python train.py --arch="unet" --model="spectrogram enhancement model" --dataset="tunes sung on syllables by a formant synthesiser" --train_examples=39062 --gain_aug_db=6 --n_mels=64 --hop_length=160 --input="log_mel" --win_length=512 --task="enhancement" --loss="l1" --norm="groupnorm" --activation="gelu" --weight_standardization=false --pixel_unshuffle=2 --widths=[96, 192, 192] --blocks_per_level=3 --block="basic" --attention=false --upsampling="nearest_conv" --init="small_normal" --residual_init="zero_last" --optimizer="adamw" --lr=0.0023 --beta1=0.9 --beta2=0.999 --eps=1e-08 --l1_shrink=0.003 --cautious_weight_decay=true --ema_decay=0.99 --steps=20900 --batch_size=48 --epochs=25.7 --lr_schedule="constant" --warmup_steps=1040 --weight_decay=0.02
Rows from block 7 of a small spectrogram enhancement model, named by matrix and row number. Rows with one number belong to one channel. Each number is 128 + 24 x the weight over its row's rms, rounded and kept within 0 to 255. All counts start at 0. Numbers have three digits each. After the name is the row's rms in percent of the matrix's.
After each channel's rows are labels from the 100 clips, of 14976, where the channel reaches its highest value: "lies over" is the class under the peak; "strongest on" is what is common among them. Only what is clearly more common there than usual is listed. The data: tunes sung on syllables by a formant synthesiser.
# convs0: first 3x3 conv (model.mid.1.convs.0.weight, 192x192x3x3, each kernel summed), inputs 0-95
# convs1: second 3x3 conv (model.mid.1.convs.1.weight, 192x192x3x3, transposed, each kernel summed), outputs 0-95

convs0.89 143:122103111138162117113118138039156192096136100141156068106099144148168102123150134136128123125154123083129137115123117156109173102152161121116127128133113139107127133117105149127149129137156082131114182205121116126128131114117129116135110107116182141114121064144141122127123168105118106095
convs1.89 174:120095093123110144143127118107127121145145140156089143177183125139119143124045133126131126124134114075097130131157131062129102116145116150129146123146135130133102129162182128127135132115124168129125100131129176141088137133125124142129126120117123092136140113164165129130157059131144162189
lies over: /u/; /e/
strongest on: child-like voice; vowel: /e/; vowel: /u/

convs0.88 093:132118111110151192140130107100125138122149183189134116160143187199241133125092158128147122127155121130118126135163153119115135126193121134146154132106109121123129131150135123128131123070115115129111107131122104091050123111090125143117119105118103107103088089133142153153124159116170146105
convs1.88 012:124124149129105139132128098125130132098208125131146117122154126127126129128047143128130128129136129131043129135128128110130117114131128136128129128156095130226160129130175128129138160129115139127130117117119143128126126125125129139126127114068128116125131144140131126132132142127141138132
lies over: /o/
strongest on: deep voice

convs0.15 080:183107094129151122119111109126138148131120121123084105107134145128108116122102109127137120133083118056122128130128130141165154132121161115145157127108113175128107134094103122128197152161128132131160143130079098111131137136148137174167126116124097131105122101149127112133113122112115174148
convs1.15 012:124141106126134103108126181146127137134129115118169111131106132122127093117194108130128128122106128144167172150128129120138158137119141131127125128112133125114101130143101142129099124107177139134121167154133100126139120122130129086125136112150147152133081124135121123123097135124107145065
lies over: /u/
strongest on: clipping; vowel: /u/

convs0.33 137:123136133132124062124126140156119131151124131097126086130111132089132075112147117129109132110133129113163146173150143152129149118105135130147150132109112129133104120154137143125084121100120119109150144196136069110118106090080123108123106147151118153121117133118100113104138131106112133163
convs1.33 222:117132134127113164126123089125105156139170128139151171172114129150129137122103148123132123104126118134119192140127139095127120129158141122129112124170111138172136128120180127131126141124087078128119080118118158121155138196128114167175129125099148123132117155062140132152120135125142082100
lies over: /i/; /u/
strongest on: consonant: none; vowel: /i/

convs0.94 086:154095157104146109124153109134143141121155165118124119127106153162210110125092126123130129120125128151121097143149141112096136134165116108148182140113126126147131144121086142138141125058095106138133118142107079083092118098116135130118144087111111118103083113153140126120096171110130102093
convs1.94 074:129108152135142193142138090137141131135182126181123179100169118130137189133054147130125130156136131145062110100130135098140129128144134148134136124175133135169149127172193122130149144127118136127148094101120178134132129134135145126129132135115129104129140139166120127136125103120153142133
lies over: /u/
strongest on: vowel: /u/

convs0.180 095:136092096127159122162145116110145131148139151123155111148115161173207130129095162127141124137182132103113114128182190087112138131196139137157179136146100134115097128157131097132149123113095125123100114124127138094000136130102126122120129095127118091126117111119127143152137137096106115118
convs1.180 025:124104161129087140143126081108123124103201127147135133123154126128135128127034150126129126130141128130034117123128128084130119108131128133129130128146098132212140129128189128129144160132085122129132100128125158131125130135124129135128126097090120083128125135127138127147128140126145127137
lies over: /o/
strongest on: deep voice; vowel: /o/; consonant: /ʃ/; consonant: /t/

convs0.48 067:141131113104133149152131094101110136130124179106153116148144178156219119119091183129151125126168133132123119161212158130122149127177113131144201136099117165113133128150121162131113116135114117134142110120116096130086111107120131147140136104128101103127109110121149153143122129120164134124
convs1.48 012:126140172130117170148128095143125134110151125161151150106140127122134148127084156127126127132138127136054129130127128102130113124138124125132131125146108131191178129131194124128146159130092116124136086095126163126130123136130135162129125121104125105124129156128127128140129120130155124122
lies over: /o/
strongest on: quiet level; deep voice

convs0.126 060:131122115105130171124140095098106142093147190177147123123125193181211141115108149128167123139135100147122123132200143139133143109172098137147150126113130107123157130170125097127113130104133103126159116125135109107106097093115120135123119122103088107134109098103157132151154148148193141111
convs1.126 006:128147188131141153139126088147139147094085123132166130087147127121133157126116131125131125129131127136098120130127128133126124133143107113128130127136139129147199127131167129128140137148113133125133123122123135128119118132145133181124123169124129149122127144146129124108125159127141114134
lies over: /o/
strongest on: deep voice; vowel: /o/

convs0.156 093:129103088111126128089124104111110169134155153189155088155148177160145118120100115123131124119090087078125126104132100189162145128147177127127129128106084138112167130122116147129142151132126112128153130132124130079137134096069110161137108115117059137107111100140156160142102154154131175147
convs1.156 027:128143160125107152137140105140129132112215122142200131114118123125149125126132152125129124127134136170132191161123128134131132127127128117127126127170105119226188126135159124129135150120117119128133104092122125119150122140138127136128128116096131129124131160123116120142108174116141127089
lies over: /u/
strongest on: vowel: /u/; low voice; clipping

convs0.111 092:110145131088134119063086100090090178135129129172193095155148177105160112127112137125137123130071110090126135112138136151153158115151156102117119130126085147109177130112097152130122136152137136124153115132134124120149102116083121169138132109126107154119122094163157135122078145166121175132
convs1.111 013:128108159127112126117133124147142119117166114111167087112101119128138132126174130127119126128134126190181171193124128180134147134127150131130132127126106124184164125125107128128126132126145105129131132113120120127139125116134130133128127131109122138126125156149113129135122236120127131105
lies over: /u/
strongest on: clipping; vowel: /u/

convs0.12 072:157103088131137131117142116107138183146108089128095123105082101093116125124099114127176118126091097094105169118120107192163152123117166109114130128104075174118097132092097089128155176149115125118140148130094121120136133135154126187150142105113108140121131124105162130127123126074111146141
convs1.12 007:129139159128144124140124152142158130095098127102126087085139127119139131126164108127130128128130132143140036080128127096133164132125114124132134128095172128104172130146092135128129099127155154127128163162122098127128130100170129068126127109169131151127089123159123120073105178129104127113
lies over: /æ/
strongest on: deep voice; vowel: /æ/; consonant: none; clipping

convs0.113 129:130127144123121073100115133089119127127143106120160074105056144097135107134152124133129127124124142156117121168121103186112139077142122095117115130095091125124139131133102165130126137137133090129133171189134069149182114085124126124117118142104144148104124087109120128138114152099105099114
convs1.113 183:114109112117116180146133105115113139147168138196101179154168124147122156131052150128132127132133123096091150126163142048159108127159154179130132121170129133154118127188192123129142148102108143123129082105130187137118138159124128149139131123111135084135143115120153138149139089125145147151
lies over: /u/
strongest on: pink noise; vowel: /u/

convs0.176 133:121143110122134116143149143154132125111120134107046149096140091127127119129124115133115151136129120082169132098146151109151111203094117152137145124099113109087117127135121102132130096052086140121132090100118114096045134128128134107134112113156124105128160136151133124149115106117138140157
convs1.176 230:116125136141113126088124145116135138139182109129183092117078130130122099124151144127124129118115123176140155173112121157112138116136152098122117130143094121177150131104118136132105143140156099135104151120133109129175111111112133117130125107085152136116100149124104132148112174141105112074
lies over: silence
strongest on: deep voice; vowel: /u/; clipping

convs0.158 091:131106095116124130094126107103110174130156153196163089153148184163149119124100120122130124129085093079124128099132106186154142128143171127128126129120074139110165129118112134129141145138127105127136132133122129077137132097073122170129122118115049137111110104138154156149100157155134195142
convs1.158 016:129139155125100142132130099143131124109203124133194121112129128126150129127145135126126126128130130163125189180122127131131132130127132119128128128138099120238206127137155126129134141120119120127133114107118128120139123135143127137127126122090129134123117161132114122139111196114143130084
lies over: /u/
strongest on: vowel: /u/; clipping; low voice

convs0.174 074:132081123112128119125098083112115142131166206186155102151131188174173145122090132128133121117105090118121132127111128138152139146193137133138134120098089157125171138122124110127136159112134124136139119129139120122113131113114128167122094099132080138089114119107180173145095138123143203146
convs1.174 014:128124168128144161138128113127136153109195126128175141100153125125139137127128133127131126130141130163119190170128128135138139135128141142129131129159116128215189128149169128129142144123103119128141091095126156127124129134138129131128128136111125137125147121132126127133130159128144121129
lies over: /i/
strongest on: vowel: /i/

convs0.108 084:109155125090133107059085102104087165139129127160181099149151157111153108125115123127127122125066106079128133119136139151157153116148169107117123126122084139106177130112094159128124133127130137130157116132126126103140117111103124162138127102120091165120120093162157124121058143155123179143
convs1.108 025:133125172129116129126137115143137138111158115106217109124096118129142123126168129126123125130136136185157194178119126181131149131127140120134132127126105123177163124124134126127128146127137096133127126111127108124137130133132131145134133132104123137128119162138116130137111201121127119099
lies over: /u/
strongest on: clipping; vowel: /u/; consonant: none

convs0.107 075:135132130103142157120138112099124142122141183144144117151155189176230128125098133127163122123145128145121127159189130123111148131185113128136161131112129109115142123173133153127115125091120107138134111128111115096106107092069126141107124122112110095111097109147143148140146141131187129089
convs1.107 020:124152153126118178143131109125123129107147124167170164104128128119123128142111158127128128137143130116059102138133133157129095128139127121128127120153112129207193130125199121128149161141095114120141110115131143129128130151128134180131123140110132134125110142119123120136124128133141117107
lies over: /u/
strongest on: clipping

convs0.51 140:111107156120142099071111162138108089130134107098140097126082120128120136128135120127096129113105114190116160198093107129080106091116133107107098139147115108124091119092113134130100123115124122121115115149115101144151096057106135103123125131099111088092101121091111127130158170127120109091
convs1.51 206:133119160146167173165132088129147155114148135148079176096157116134158174123088128125145121150152136132101090069143145101138151127141124143140159121138155135145150122194169129125159130116123147124147108128100148117110153164164139136130140140127133124143138134134117110110092150100157112144
lies over: /i/
strongest on: vowel: /i/

convs0.184 098:136096098127155123161146117112142129145140160124154112145111154179209130130095162127141124136180130103114114129186190088110138130200139136168178136145101134116097129154132100132146125111096125124099114123127137092000135129099127121121128098126118093126116112117128144153136139097105116118
convs1.184 027:124105166129093145146126085107121123104188127147137136119158125128135129127036151125128126131140129128049122123127127076130120105131132133129129127148091132214143129128187126129146169132088120130136096125124158130125130136124129139128126095088119084128125133130137126151126137126151127136
lies over: /o/
strongest on: deep voice; vowel: /o/; consonant: /ʃ/; consonant: /t/

convs0.166 092:131106094114124129086127105106109173130156143191153088154149178158143119122102119123130124128089089078124126099134105182157142130144172128127127128113075142111165129119115136129141143133126106128141129132122131079136136095069126166134122117115050137118112100138154155147101155156133188147
convs1.166 030:128140163128114150136138113148130145114182122135203126116120123126147127127142137125131125127137135174133187151123127143131133129128134119127126128148101121203187126134155123129133153121119111129132098089122129119142124142137128139128127120101130131125128159119119120143111170116139129091
lies over: /u/
strongest on: vowel: /u/; clipping; low voice

convs0.72 090:133094112114151164134142100097128144128166212170153109145120208205198132127085159129140125132155110122121129141160142128122126128195132139147153130136098124118129131160132094128125142107125103124117109128123127099040121100079126153117104115114090098098106107130158158188133142116155148119
convs1.72 024:126128152127099158141129078108123125119202127165165143118151125129132130128068159126128127132135129128052123126127126100133111112132133132129129125164083129222168128136205125126145181131103118131134085118127163131125130136124131148127128116085124093127123129128127125157119128125149137123
lies over: /æ/
strongest on: deep voice; vowel: /æ/

convs0.190 094:137092095127161121162145116111145131149138152121153112149114156170206130128093163127141124137182133101113113128187192086112135131196138137155177137146101134115097129159132097132151122112095126124099114124127138092000135131098126118121129093127119092127117109118127138155136138096107116119
convs1.190 025:124115156129095141143126088109124124105218128148131132125152125128132128127023157126130126129138128129050117123128128094129118112130130132129130127150104132218140130128186128129143155130090122129130105133123153130125130133123129136128127102075120094127122136127137126142127140126148128136
lies over: /o/
strongest on: deep voice; vowel: /o/; consonant: /ʃ/; consonant: /t/

convs0.93 155:118102161128179067115131157120148160095094096070098129084075111102117093124135118128118138125115130162140118126126130115102121102126086111131139116128129117135109124141106141127130104104109121127115154199123071126124128120141134099133137125140159160128106109085101091063099111093108062098
convs1.93 220:127101132142094163149143084090110118145193146174126158128154113146127139128056164131118128139143122124074114117140132091131099090135137134133129124169103133186126123155193101125155162117105123128135111139135172131132139141108135128126135098084104075140110113141129142163112118114160144129
lies over: /o/
strongest on: vowel: /o/

convs0.132 147:128104109114170069113113137140141134116088137106097131143134158119127136128150063125142132116114132124118125107124137138143132144114125138108130124105183135074126126147086148126120063128116175135158150139138126131126123121165119126137120171198143176106099103106114123056109097118085113119
convs1.132 110:118122161127078125137139117074123106119233130123152096103121116137133098130102154131113131125151124150110119151131130133115112096107130135129123126160062110216149111124154105122141185140124112108126124121123149140125140117098137123118135088051113104143113125129113128173126161113129130105
lies over: silence
strongest on: vowel: /e/; clipping

convs0.165 093:130109093112123128087126103109111174133157156183149087147154173159141117120099118123130124125088085083124125102133101184160147131151172129127130128102074137113170129121116140129142149133125108128148128132123131076135133097069120164135111119113048135106108097143154159145097155155132183151
convs1.165 039:128148164128113159136138114141129152115180122136214129114120121126146125128148142125132125127136137169131184155124128143132131130128132120127125127153107121196179126133153120129133152123123115129131097077126131120144126146134128134129128121103132129125130156112119120143113163118137132080
lies over: /u/
strongest on: vowel: /u/; low voice; clipping

convs0.70 081:150120128123121133100096116121099139097090151129165111138152155115148120128141090117140127127095112088116114087150135200174138100133145123114118127147094161101154133089058113128143118164155172127193124127141133181164114131114126175156142142119141094141110116155123115123119127119125146155
convs1.70 019:132135159125132113142134122178136097093073130109159118091104133122146126126240122123120125128138131139178097112121118159120140137132099101126127133081138126112188133129092126130138114121133125127138176151116061116141129117148130087123133114154127156126091160159121117106106185122138105101
lies over: /ɑ/
strongest on: vowel: /ɑ/; consonant: none; rumble

convs0.149 186:122107122121187087124131141130160124118112123100090132097112108129118141133150082128114128129125130125129120111135142101152131179106127155138151129107185131094104129180098135130115083094101136112126129147115112111104123127167123114129098152230129139115102104096105109097096089102082092115
convs1.149 224:118123157131072136126150120076105101119209129137161108108115115136135090132114171127098128126147127150110131144114115130115109096114128112124100122171066102202150111117148102118144185136121096126128123124126143120150133112082132121118138086070123093136097126122111138172115156121135124099
lies over: silence
strongest on: clipping

convs0.191 092:138087096127159120161144117110145129154140150120152110143117158176212129129095163127144124138184132104113112130178188084112138130193135139152181136146101135115096128160129098131150121114092125124099115124127136096000135129102126123118126091128117094125115110117129138150136136097108111120
convs1.191 030:123112167129106146144126082111120120101194127155134140116161125127133130127043153126127125133140129129039117122128128079132117112132129135130129126147105132207145130129194127129146157134076116131136097131123158129126130133125131135128125100094116081127121132130137124140126135126150124137
lies over: /o/
strongest on: deep voice; vowel: /o/; consonant: /ʃ/; consonant: /t/

convs0.112 153:119142130142130134158155124146128143103139145131072128153164118127135125132102134125137134136140138113184161118141144115166126186106112154149139129107089099113140131131154114130133123066103134126120091101122117095042133134135123077139107113106120106129181142147134128148117122137164154188
convs1.112 247:119143121132126120078115152127142154141160097112184097136072138118112105120156129123128125113102116169149175172112127155115149129145159096121119128133115124153141128092116146130097128147154097134103148122139099129173106128125133130142119123105165150109113156108102126134121162149100102074
lies over: silence
strongest on: vowel: /u/; deep voice

convs0.185 115:136100129129146110131123109047133117123138111150156093096061136119148069129157132135126130136140126135136124107135120109092137108134106107125133126113127132120104126122096135126119130119107073126116187228139098148146121097135133098112121112127140145122123047119148123120156155103125082098
convs1.185 160:122103126129111161154132088105114119134160144180091164131185124140128148124038147129126126133138126081074102089140131044130096110134117142127133121149127125153131124165199116126149147110108145127134112137120167128112140149124128137124126116109113081136125109148138130138122097119154149149
lies over: /u/
strongest on: vowel: /u/; consonant: /t/

convs0.130 116:130143157124090170121143116111078142114195139168158136137072139142169147126108165122128131123136138185114102113115117105120126133124110120120113135118112137163121136100140138128150155119115126124109113127112118141133116096116120130090132068069115100101099147137149139166063152117151138097
convs1.130 106:121128122122188137134112139156166153134086117103085159133168130119120183138124098129137136141130131126157147114154140122140163178169131167134153123124184137087118131175131160129123092121137158123130105102109148135093119143146135152158118179179174173120188141156144111093166102121118114183
lies over: /æ/
strongest on: vowel: /æ/

convs0.39 174:114085104132166089135098152151125118138105136090069110125135112124117100127127077134107129116107124092145131110139148107145139155114121155126140126110168130074102128175103133129133073090132155121135132138130110125089117145138127092138112142181146128118135139111115098117117102104114124141
convs1.39 191:115100155137102150108140128089119129137209120152166114108112126139123104127090168131122130123124119159095118156121125108104115087129138103126116129164077113199142128114149118133125170132135112131118141140137144139156125096094129113121137092063128092131106126141113140169115163148121128098
lies over: /o/
strongest on: vowel: /o/

convs0.18 184:112114098139141115147105174149135138151139137136083130146133117131106097121113109124115123129113115083174154096132140118156101163098131166129134125120140120082106125163136120128139120069145148121140127125136129131099126119105127088116094143156124109114157134145122124145125076140128160158
convs1.18 200:117124138148109131084128146100134130137198103141172099112090135128119102126117149130128129113108126161116139172113122124095134088134148088124120126142089115188136126106128134129099148147158109127105152147137120136156108090114132121119131100067142107113100139144103128155117171158099118082
lies over: /o/
strongest on: child-like voice; vowel: /o/

convs0.54 066:141129115105134145153131093100109137130125182104155117148145181157220118119092180129151126126171133133123120162207159130122150126176114131146202137100115161113134128152120163130112116137115117134146110120116097131084110107125131147139136105130099101129111111121147151144120129121163134124
convs1.54 012:126139170130116170148129095143125134110153125170155153100136127122135147127086161127126127133139127135043125131127128104131103123139124124132131123145109131192188129130202124128147158131091113124136086101126157126132123133130137153129125123107125110124128154135126127138126121131155121120
lies over: /o/
strongest on: quiet level; deep voice

convs0.9 071:135163112125117120108138089132130112109137133151229107195158184180188132119122136137157117103126135105114130113122150116139188135210132127124149140166119177115135131131106174132124095134110111083158114123090146111147156119140125132117142096124129108119110117158122129114149127080122127069
convs1.9 016:127112130131061133149132096114125095124236123140161160118077123124127085129096140131124130132150128118102108126123133123129126124126138122139131125122063129223138125117181124126135182129107071128134123126132114129132148133110139134128129099059114085138103124131131131175119185132130110115
lies over: /u/
strongest on: clipping

convs0.64 151:124183115134119130160152160144141141124137126125059146132175096126111124131139125139142135143131129111174160087133135110178108198085113170128151114121100106105137129128141110121135122082118162118113097097116133111076153134122130086129124118111112098137188132161136130149134106134146174172
convs1.64 233:120126125139124113080117162124150139145165096117174087121076135120111109119154128126128125111102119169146149179112122157106149119139150096124127126126113121159136128105103150128091127145168109132102159128135098135163107096127129116132124116099155144109109147143102127132120164146094115085
lies over: silence
strongest on: vowel: /u/; consonant: none